A small multi-label audio tagger, trained from scratch: 21.2 epochs.
Rows from block 5 of a small multi-label audio tagger, named by matrix and row number. Rows with one number belong to one channel. Each number is 128 + 24 x the weight over its row's rms, rounded and kept within 0 to 255. All counts start at 0. Numbers have three digits each.
After each channel's rows are labels from the 100 clips, of 14976, where the channel reaches its largest size: "responds to" is what is common among them. Only what is clearly more common there than usual is listed. The data: notes from a synthesiser with random patches.
# filt: filter width-3 conv (model.blocks.5.filt.weight, 192x192x3, each kernel summed), inputs 128-191
# gate: gate width-3 conv (model.blocks.5.gate.weight, 192x192x3, each kernel summed), inputs 128-191
# out: residual pointwise conv (model.blocks.5.out.weight, 192x192x1, transposed), outputs 128-191

filt.90:150086099132103142121158142113118078133124144134091131112120114107098136124172141107155125113104118106131136095127124148120106133091135091152113096151165083158129157100107166148105133161114129
gate.90:113121188151131145132153097108141148169125122132102148125140155140134136126116136133121116123129153140116130105135138157097187121124113093153105137104150103146084126122138132137162166128139138
out.90:121117130148136131134133156104155167127105133114144113129121051100121149134142139084131132142107114073112133135112121116102173163106109090112157171109115148146153124114069115107134120114143111
responds to: gate

filt.102:099133159171118112138145094139136122128127122129159139148115146126125114118082137128155118092141146123134139132130139109135150086142131114082172168123140156096123120132176101125135118142154127
gate.102:103089166152110140122178109104123123139115117128077153119116145125115098110116133135136120118085137135128131099126115155103145104122118074148113108127155133124055144087139130137144130157123129
out.102:126151140105133103119132103144102094142146149158133137154108165168129131110117130189128130082153133186159126143157124123131112091187145176154120116150118106117131144121172129150143117116121109
responds to: gate; swell

filt.50:126120151136095094109163134118132153124095109117141141146185135095153154136091090151111096147128155160123089119120120103143179149121140120108106095127156140114133156174124141157129126129106135
gate.50:142123132137125144132174103077142120130093149164124095079117120132118135102149183122130118129103111118102140109129132159066137124099090082151134131103151084157112137112103119154104119103112135
out.50:089136113117111141081156163126132182153152102127159156114135162092145117165114070158113098083163141138147126135128127112115126099141163161107106103158084111155156119125145148066160119125135140
responds to: triangle; no filter

filt.71:129104091133117129125154159131132112130124113125129084091112152113114097121125155118127147173114069128107136114130137143119121144126141100150146169118147113166097159136135114118111157099131096
gate.71:120107170136107112123131115098125126157090123113073130128141138128143123105125141131115117128114133101117128052117126179085146169113086091142112136105155112139108164066098130137135154102097129
out.71:139155112118146080132116105141150094107102163124144112129147142138127169128167145125147111155186117125160155145100126099136120125137126143143123132117132154123141121180110128134103134190115114
responds to: gate; filter closing; saw

filt.187:140152110094154134094123110153140119104151085162154102095101127137174149152145089126158147083135105151151138153146140116086102104148148157173134164157100135155148107158148156106160169132135118
gate.187:126116169161116100124145086094144104169092119143100117124149150140157109100132170146145108106127125082105112093090106174062130192111077098161124134101150129163093136080102126167158162121111145
out.187:158129116129126112130155091117124130148108136133153107167168105139130106161076119131099126093106143137152112159139130106134145103140129084166130110123131155071108145165121152079096117138122137
responds to: gate; low-pass; oscillator: saw

filt.32:119150097087173158128088137154120154077139130104128168149096110162126079160141098113090141159141136149158112175124132092163113130144153167116140099145086156133130110159142095116108117167156133
gate.32:112098167137116106115147108100131114139102134113057122118152142138133094105155130127106120135116123091111135091112120176124137141123087112143112108097151127168082168087108143149132144135106132
out.32:107112158149165126116139105145116162135101133122146126118127125134145106114168170141146139137123105088111137140140136181115132148183106147125161130114108157124101126132127136119136139141117145
responds to: gate; notch

filt.82:127125089113147114124108162163120129103139120104160141119094108102109150159098129090138168142145122177166130165154114093162083096150168185094153124175083155098173130140150134107100111137132125
gate.82:105102171165092089128122146099130145150095127123103149139146127099162109106106132138122077094126162081104131081121089137113170147102093092124122106088155110102123143096080114148154138110102147
out.82:115160122134123131116112133098139158110156166098119131152140132133141041143091125114113150108137155089124163153155111095134116096128176127104131119152142121141106117122159138096098101090162141
responds to: notch; filter wobble; oscillator: ring modulation

filt.40:077122101146114123121135106155076152099161107086108172143116149096147078119104091122129128086136155119113133127159125135131126105127168129081151127121120109085082136116150083146131111125153157
gate.40:128107163163109133142164117065125136171117143150105121121137135139119127101137155126130108126081119100121143076122133167094173133095084074186110140109166096152096147112103109109138132124105123
out.40:105146141129179095134102144160130099081141113138083144146129110143182101118082093095103124123174149124166136117129119132146081115121151179144106124111086113122149105109115128132132160157085162
responds to: triangle; pluck

filt.47:128132137124137106132124090136130105127132115152145104141113103129130101145088114130144112024133123096122109123122115142045139113133109118155081166123118125118118116122149129138199121071150114
gate.47:120120150115116106139119122129132091110113136127097171176142124091165104148108091150112071115087186131134101110107131129148133105109111143119098076106122094074102140127138121120154160141114162
out.47:145093113123143122124160133152113173140138090160152107100159110141118141159112115113108131134125162092130081118120131147094147128099142133161090117132134159081132122143131133126140148105161158
responds to: notch

filt.4:118104151158096130120126098108196133179124099092107138131143173124150123119116145157156110131141136076086133094133121153124146164119125149115119119099161115136106114121150147124154164104159151
gate.4:136119137162123143130147103078100104155115138156088115115119132134118125101135163131149121104077112105123130088114113158117150139088085063163112140123156083167107172058114114121127131141099122
out.4:133139115134125124131138080113115196082134148167120131136114122136110096140117130100132094132120105110160128096148120148138185108102117151115109080127129072121140107146141147113088128169128139
responds to: triangle; pluck; filter wobble

filt.157:154153119096135117146111159154139114106128174160150134148114081135104119159117115132132100109150117091169136131099110120105118119130138156185084132143097088135143096157105105148156096156134120
gate.157:115115147169086088126140113109117140160104152129090129133121154123110100094101154134127099099132125071102130090130121138085169161100117087123132104101173083137109163081103118147126129093130124
out.157:105134144148124108151090148135131136163141123125114157136095151129094144110075145107147141109143139132144151123164146135148156132114166186135117129111125088084162131113150144156163144124131135
responds to: gate; bass register; triangle

filt.133:147157123150136137120126102109134163132153146185130063137101143168148135118160156136136120088112081118130153120114133133097119112128104110158145149125121126181126104107125125112156137130117086
gate.133:150123144137110123151147127087142128144074153165118119120164159127130147120123147135142065128082129124106117105115137139128164139085098100139133091116186080122115177120126157142137128114143137
out.133:146174113131139109144120134118120110145126149160119089116107179158115133113132157120133123105126089170114128148111160117090144142089143124168131126156139102198135138123153133148103132107118089
responds to: notch; square